{"num_classes": 4, "inner_norm": false, "drop_path": 0.1, "depths": [3, 3, 3], "eps": 1e-08}
Rows from block 3 of a small image classifier, named by matrix and row number. Rows with one number within an expert belong to one neuron, the router's apart. Each number is 128 + 32 x the weight over its row's rms, rounded and kept within 0 to 255. All counts start at 0. After the name is the row's rms in percent of the matrix's.
Before each expert's rows are labels from the 100 images, of 14848, where the router gives the expert most weight on average: "peak on" is the class under the peak. Only what is clearly more common there than usual is listed. The data: rendered made-up planets. In brackets: how many of the 100.
# router: router (model.blocks.3.mlp.router.weight, 32x160), inputs 0-159
# up: expert up (model.blocks.3.mlp.up, 32x80x160), inputs 0-159
# down: expert down (model.blocks.3.mlp.down, 32x160x80, transposed), outputs 0-159

# expert 16
peak on: planet (100)
router.16 096 [112 109  87 129 193 146 106 100 109 151 112 100  65  77  73 144 166 152  93 149 123  30 144  88 139 165 134 115 162 148 114 135 111  92 150 100 130 159 156 102 109 135 127  93 136  91 158 155 116 128 138 161  94  81 101 140 125 161 135 114  85  93 124 105 174 137 144 140 110 123  86 140 146 142 141  88 162 118 128 129 103 152 112 134 130 123 125 115  57 124 222 153  97  18 124 139 222 115 146 137  63 162 120 118 130 110 179 142 132 117 141 119 134 145 150 111 115 145 117  92  70  49 122 149 117 121 135 171 133 119 125  90  76 157  69 109 107  88 145 115 125 153 124 113 169  77  84 148 165 195 190 156 123 149 133 123 133  91  85 118]
up.57 074 [128 128 128 128 128 128 128 128 128 128 128 128 128 128 128 128 128 128 128 128 128 128 128 128 128 128 128 128 128 128 128 128 128 128 128 128 128 215 128 255 128 128 128 128 128 128 128 128 128 128 128 128 128 128 128 128 128 128 128 128 128 128 128 128 128 128 128 128 128 128 128 128 128 128 128 128 128 128 128 128 126 128 128 128 128 128 128 128 128 128 128 128 128 128 128 128 128 128 128 128 128 128 128 128 128 128 128 128 128 128 128 128 128 128 128 128 128 128 128 128 128 128 128 128 128 128 128 128 128 128 128 128 128 128 128 128 128 128 128 128 128 128 128 128 128 128 128 128 128 128 128 128 128 128 128 128 128 128 128 128]
down.57 151 [128 128 128 128 128 128 128 128 128 128 128 128 128 128 128 128 128 128 128 128 128 128 128 128 128 128 128 128 128 128 128 128 128 128 128 128 128 128 128 128 128 251 128 128 128 128 128 128 128 128 128 128 128 128 128 128 128   0 128 128 128 128 128 128 128 128 128 128 128 128 128 128 128 128 128 128 128 128 128 128 128 120 128 128 128 128 128 128 128 128 128 128 128 128 128 128 128 128 128 128 128 128 128 255 128 255 128 128 128 128 128 128 128 128 128 128 128 128 128 128 128 128 128 128 128 128 128 128 128 128 128 128 128 128 128 128 128 128 128 128 128 128 128 128 128 128 128 128 128 128 128 128 128 128 128 128 128 128 128 128]
up.69 884 [104 161  42 196 189 123 126  92 116 128 131 128  92 126 135 119 152  75 105 145 152 120 187 113  79 141 129 144 138 128  90 146 127  97 138 124 124  88 128 131 172  58 126 120 130 128 109 152 128 178 130 142 122 172 128 181 206 166  77  92  98  71 128  69 184 131 158 139  97  82 126 131 111 123  99  87 160 165 134 130 129 148  78 130 125  49 124 170  69 169 166 155 130  71 128 194 175 127 128  89 123 140 127 122 187 114 164 130 132 128 133 149 171 182 123  47 104 152 124 105  89 120 107 159 128 148 128 175  71 112 153 139 154 179  97 130 110 124 171 119  97 124 139 186 162 127 162 132 113 128 128 152 127 108 121 126 174  71  89  97]
down.69 842 [ 77 126 129 128 128 107 134  43 128 121 128 128 127 127 128 175 128 129 131 113 125 127  52 131 134 129 126 170 126 129 128 128 129 128 132 130 129 189 128 136 123 109 128 143 128 128  62 127 128 128 128 129 129 124 129 128 128 128 128 105 127 128 131 128 129 116 185 130 126 128 128 129 134 128 129 114 123 130 128 126 128 129 130 128 128 128 128 124 255 128 128 129 229 128  36 128   0 128 130 129  64 128 128 134  82 126 134 128 128 131 128  80 170 128 130 203 128 127 128 128 128 128 130 129 129 129  52 129 150 128 128 128 128 127 253 128 128 126 125 128 115 127 128 128 137 128 128 127 125 127 128 129 129 138 126 198 128  14 178 125]
up.72 007 [128 128 128 128 128 128 128 128 128 128 128 128 128 128 128 128 128 128 128 128 128 128 128 128 128 128 128 128 128 128 128 128 128 128 128 128 128 128 128 128 128 128 128 128 128 128 128 128 128 128 128 128 128 128 128 128 128 128   0 128 128 128 128 128 128 128 128 128 128 128 128 128 128 128 128 128 128 128 128 128 128 128 128 128 128 128 128 128 128 128 128 128 128 128 128 128 128 128 128 128 128 128 128 128 128 128 128 128 128 128 128 128 128 128 128 128 128 128 128 128 128 128 128 128 128 128 128 128 128 128 128 128 128 128 128 128 128 128 128 128 128 128 128 128 128 128 128 128 128 128 128 128 128 128 128 128 128 128 128 128]
down.72 056 [128 128 128 128 128 128 255 128 128 128 128 128 128 128 128 128 128 128 128 128 128 128 128 128 128 128 128 128 128 128 128 128 128 128 128 128 128 128 128 128 128 128 128 128 128 128 128 128 128 128 128 128 128 128 128 128 128 128 128 128 128 128 128 128 128 128 128 128 128 128 128 128 128 128 128 128 128 128 128 128 128 128 128 128 128 128 128 128 128 128 128 128 128 128 128 128 128 128 128 128 128 128 128 128 128 128 128 128 128 128 128 128 128 128 128 128 128 128 128 128 128 128 128 128 128 128 128 128 128 128 128 128 128 128 255 128 128 128 128 128 128 128 128 128 128 128 128 128 128 128 128 128 128 128 128 128 128 128 128 128]

# expert 25
peak on: planet (97)
router.25 094 [129 215 124 113 152 107 122 103 119 172 132  96 159 131 140  97 164  82 123 121 128 119 136 106 103 120 132  93 132 149 146 141 124 108 149  72 100  95  78 102 172  84 142  86 132 132 133 160 205 126 142 123 121  77 112 108 181 136 155  78  65  88 128  94 135 130 151 167 138  94  47  84 145 119 150 124 145 125  89 137  89 168 100 171 180 145  96 148  83 130 136 142 149 109  81 114 179 157 139  99 164  76  50 154 170 156 161 157 145  79 183 131 152 144 123  94  91 102  68 142 111 115 206 112 143 136  88 182  99 129 158 104  84  97  67  80 101 102 121 113 112 175 151  96 155 116 140 111 146 156 119 137  92 159 132 194 131  90 119  89]
up.37 485 [134 162  88 128 255 128 128 119  60 141 132 177 124 131 127 123 130 114 128 178 143 127 132 128 127 128 126 128 128 127  99 130 128  96 133 124 124  78 183 107 129  91 128 127 128 129 120 129 127 130 138 128  72 168 128 148 146 143 118 106 120  81 127 127 226 127 140 137  40 128 122 130 110 128  70  93 129 146 136 131 130 134 132 124 135 109 120 179  69 131 130 182 129  93 132 188 227 127 129  63 128 129 124 126 169  97 130 133 128 128 184 127 148 129 127  23 128 143 119 126 109 126 128 245 125 191 136 137  59 128 135 128 161 145  76 173 115 123 130  89 128 136 137 209 132 128 132 128  94 174 128 134 124 115  86 123 122  94 119 124]
down.37 467 [100 124 115 128 129  92 141 119 128 121 130 127 128 139 128 135 128 122 135 111 128  88 122 129 201 128 127 128 129 159 116 145 108 128 129 146 132 156 227 148 128 128 179 203 135 128  99 131 126  86 128 127 174 128 128 129 128 128 128  84  79 127 133 128 140 124 186 127  60 107 128 130 128 128 128  79 127 127 129 128 125 128 128 107 128 125 129 128 214 128 138 128 231 129  62   7  42 129 128 128 114 136 130 147 121 114 144 126 128 128 128 128 130 128 128 133 119 126 127 125 128 123 111 134 128 127  94 195 145 128 128 109  90 128 182 128  88 129 128 127 129 129 128 141 136 127  81 159 172 128 143 132 125 128 180 128 129   0 222 170]
up.42 005 [128 128 128 128 128 128 128 128 128 128 128 128 128 128 128 128 128 128 128 128 128 128 128 128 128 128 128 128 128 128 128 128 128 128 128 128 128 128 128 128 128 128 128 128 128 128 128 128 128 128 128 128 128 128 128 128 128 128 128 128 128 128 128 128 128 128 128 128 128 128 128 128 128 128 128 128 128 128 255 128 128 128 128 128 128 128 128 128 128 128 128 128 128 128 128 128 128 128 128 128 128 128 128 128 128 128 128 128 128 128 128 128 128 128 128 128 128 128 128 128 128 128 128 128 128 128 128 128 128 128 128 128 128 128 128 128 128 128 128 128 128 128 128 128 128 128 128 128 128 128 128 128 128 128 128 128 128 128 128 128]
down.42 034 [128 128 128 128 128 128 128 128 128 128 128 128 128 128 128 128 128 128 128 128 128 128 128 128 128 128 128 128 128 128 128 128 128 128 128 128 128 128 128 204 128 128 128 128 128 166 128 128 128 128 128 128 128 128 128 128 128 128 128 128 128 195 128 128 128 128 128 128 128 128 128 128 128 128 128 128 128 128 128 128 128  95 128 128 128 128 128 128 128 128 128 128 128 128 128 128 128 128 128 128 128 128 128 128 128   0 128 128 128 128 128 128 128 128 128 128 128 128 128 128 128 128 128 128 128 128 128 128 128 128 128 128 128 128 128 128 128 128 128 128 128 128 128 128 128 128 128 128 128 128 128 128 128 255 128 128 128 128 128 128]
up.47 078 [128 128 128 128 128 128 128 128 128 128 128 128 128 136 128 128 128 128 128 128 128 128 128 128 128 128 128 128 128 174 128 128 128 128 128 128 128 128 128 128 128 128 128 128 128 128 128 128 128 128 128 128 128 128 128 128 128 128 128 128 128   0 128   0 128 128 128 128 128 128 128 128 128 128 128 128 128 128 128 128  23 128 128 128 128 128 128 128 128 128 128 128 128 128 128 128 128 128 128 128 128 128 128 128 128 128 128 128 128 128 128 128 128 128 128 128 128 128 128 128 128 128 128 128 128 214 128 174 128 128   0 128 128 128 128 128 128 128 128 128 128 128 128 128 128 128 128 128 128 128 128 128 128 128 128 128 128 128 128 128]
down.47 099 [128 128 128 128 128 240 128 128 177 128 128 128 128 128 128 128 128 128 128 128 128 128 128 128 128 128 128 128 128 128 128 128 128 128 128 128 128 128 128 128   0 128 128 128 128 128 128 128 128 162 128 128 128 128 128 128 128 128 128 128 128 128 128 128 128 128 128 128 128 128 128 255 128 128 128 128 128 128 128 128 128 128 128 128 128 128 128 128 128 128 128 128 128 128 128 128 128 128 128 128 128 128 128 128 128 128 128 128 128 128 128 128 128 128 128  43 128 128 128 128 128 128 128 128 128 128 128 128 128 128 128 128 128 128 128 128 128 128 128 128 128 128 128 128 128 128 128 128 128 128 128 128 255 128  78 128 128 128 128 128]

# expert 22
peak on: moon (45)
router.22 105 [ 94 187  64 187 154 145 137 122 101 128 168 154 116 145 167 149 138  75 126 172  98 124 167  99 117 143 167 146  70 129 103 170 120 106 108 160 152 128 134 107 158  94 109 114 136 162 112 169 158 116 154 120  79 153 141 158 150 140 105 134 109 117 154 129 109 109 178 125  77 126 116 123 105 138  83 100 134 178 139 114 146 151  94  92 153 109 170 133  74 197 150 129 118 116 187 167 174 129 115 116 148 133  92 155 194  91 152  94 171 159 121 192 201 120 143  63 131 180 149  99 104 129 102 114 168 121 131 134  80 106 148 168 182 192  87 119 127 210 192  96 142 113 139 151  75 138 149 140  43 129  85 100 138 150 117 133 131 101 133  77]
up.22 260 [103 158 120 131 127 140 255 142 134 129 128 128 127 137 178 129  94 119 127 128 115 194 135 128  67 128 126 139 112 129 133 128 128 128   0 144 204  88 128 128 128 128 135  76 131 129 134 233 211 164 108 112 117 129 136 128 128 132 120 127 138 124 126 112 128 127 141 129 129 131 128 130 120 125  94 128 201 142 133 128 125  96 128 127 128 126 176 132 102 128 122 128 128 128 139 128 128 119 128 128 138 134 121 110 179 109 129 128 225 128 128 134 133 128 128 128 128 186 151 127 105 128 128  76 128 148 128 111 128  85 128 128 153 170  21 128 129 128 129 107 128 128 119 179  25 128 137 128  51 136 107 131 128 128  89 128 129 128 128  64]
down.22 235 [134 128 128 104 127 223   0 132 128 119 122 127 128 128 128 129 128 127 128 128 152 165 123 106 127 128 128 125 128 128 128 129 133 128 127 121  97 103 129  85 128 153 127 129 121 122 128 123 128 128 127 127 137 139 130 128 127 143 132 128 147 132 130 128 129 130 123 127 143 128 138 128 128 128 133 128 129 127 124 123 128 111 129 129 128 128 128 209 127 129 131 124 124 137 128 127 128 129 126 128 148 127 129 131 128 132 126 128  36 128 120 127 128 128 128 130 128  94 128 108 130 137 128 127 123 125 127 128 131 128 128 128 119 128 105 127 134 128 135 137 129 204 128  52 128 129 162 130 132 129 129 126 128 106 128 130 132 143   0 130]
up.24 010 [128 128 128 128 128 128 128 128 128 128 128 128 128 128 128 128 128 128 128 128 128 128 128 128 128 128 128 128 128 128 128 128 128 128 128 128 128 128 128 128 128 128 128 128 128 128 128 128 128 128 128 128 128 128 128 128 255 128 128 128 128 128 128 128 128 128 128 128 128 128 128 128 128 128 255 128 128 128 128 128 128 128 128 128 128 128 128 128 128 128 128 128 128 128 128 128 128 128 128 128 128 128 128 128 128 128 128 128 128 128 128 128 128 128 128 128 128 128 128 128 128 128 128 128 128 128 128 128 128 128 128 128 128 128 128 128 128 128 128 128 128 128 128 128 128 128 128 128 128 128 128 128 128 128 128 128 128 128 128 128]
down.24 008 [128 128 131 128 128 128 127 128 128 128 128 128 128 128 128 128 128 128 128 128 127 128 128 128 128 128 128 128 128 128 128 128 128 128 128 128 128 131 128 128 128 128 128 128 128 128 128 128 128 128 127 128 128 127 128 128 128 127 129 130 128 128 128 128 128 128 128 128 128 128 128 128 128 128 128 128 128 128 128 128 128 128 128 128 128 129 128 127 128 128 128 128 128 128 128 127  83 128 128 128 128 128 128 128 128 128 128 128 128 128 128 128 128 128 128 128 128 128 128 129 128 128 129 128 128 128 127 128 128 128 128 128 128 128 255 128 128 128 128 128 128   0 128 128 128 128 128 128 128 128 128 128 128 130 128 129 128 129 130 128]
up.28 078 [127 128 128 127 124 128 161 128 127 131 128 126 127 129 128 129  46 128 127 125 124 129 130 128 128 127 128 133 125 130 132 128 128 128   0 130 128 128 126 128 126 128 128 128 131 129 128 129 255 128 129 128 128 128 128 128 128 131 126 121 128 128 128 116 128 128 129 137 130 134 128 130 128 126 128 128 128 255 128 129 122 128 128 128 128 124 129 129 128 128 125 126 128 128 128 128 127 128 128 128 130 127 128 129 153 126 128 127 128 128 128 128 128 128 128 128 128 128 129 128 129 128 128 128 128 130 128 128 128 128 128 128 128 128   0 128 129 123 128 128 128 128 129 128 121 128 129 128 110 129 129 137 128 128 128 128 130 128 128 127]
down.28 082 [136 133 128 126 129 131 128 137 129 138 127 128 128 132 128 129 129 118 128 195 138 134 128 128 127 127 126 125 128 128 126 129 128 126 118 128  74 111 131 127 130 135 128 128 123 128 126 124 128 128 126 127 130 128 133 128 127 133 132 128 132 127 133 125 136 132 128 127 131 128 126 128 123 129 131 128 133 123 119 127 128 113 128 129 130 129 128 242 124 128 134 128 124 128 129 127 129 128 126 128 129 129 130 131 128 128 127 130 127 128 129 128 129 128 127 129 128 134 128 128 128 127 128 128 127 123 127 128 127 128 124 128 121 129  97 126 125 133 130 131 131 178 128 110 128 132 130 129 131 142 127 125 128 127 129 128 140 129   0 130]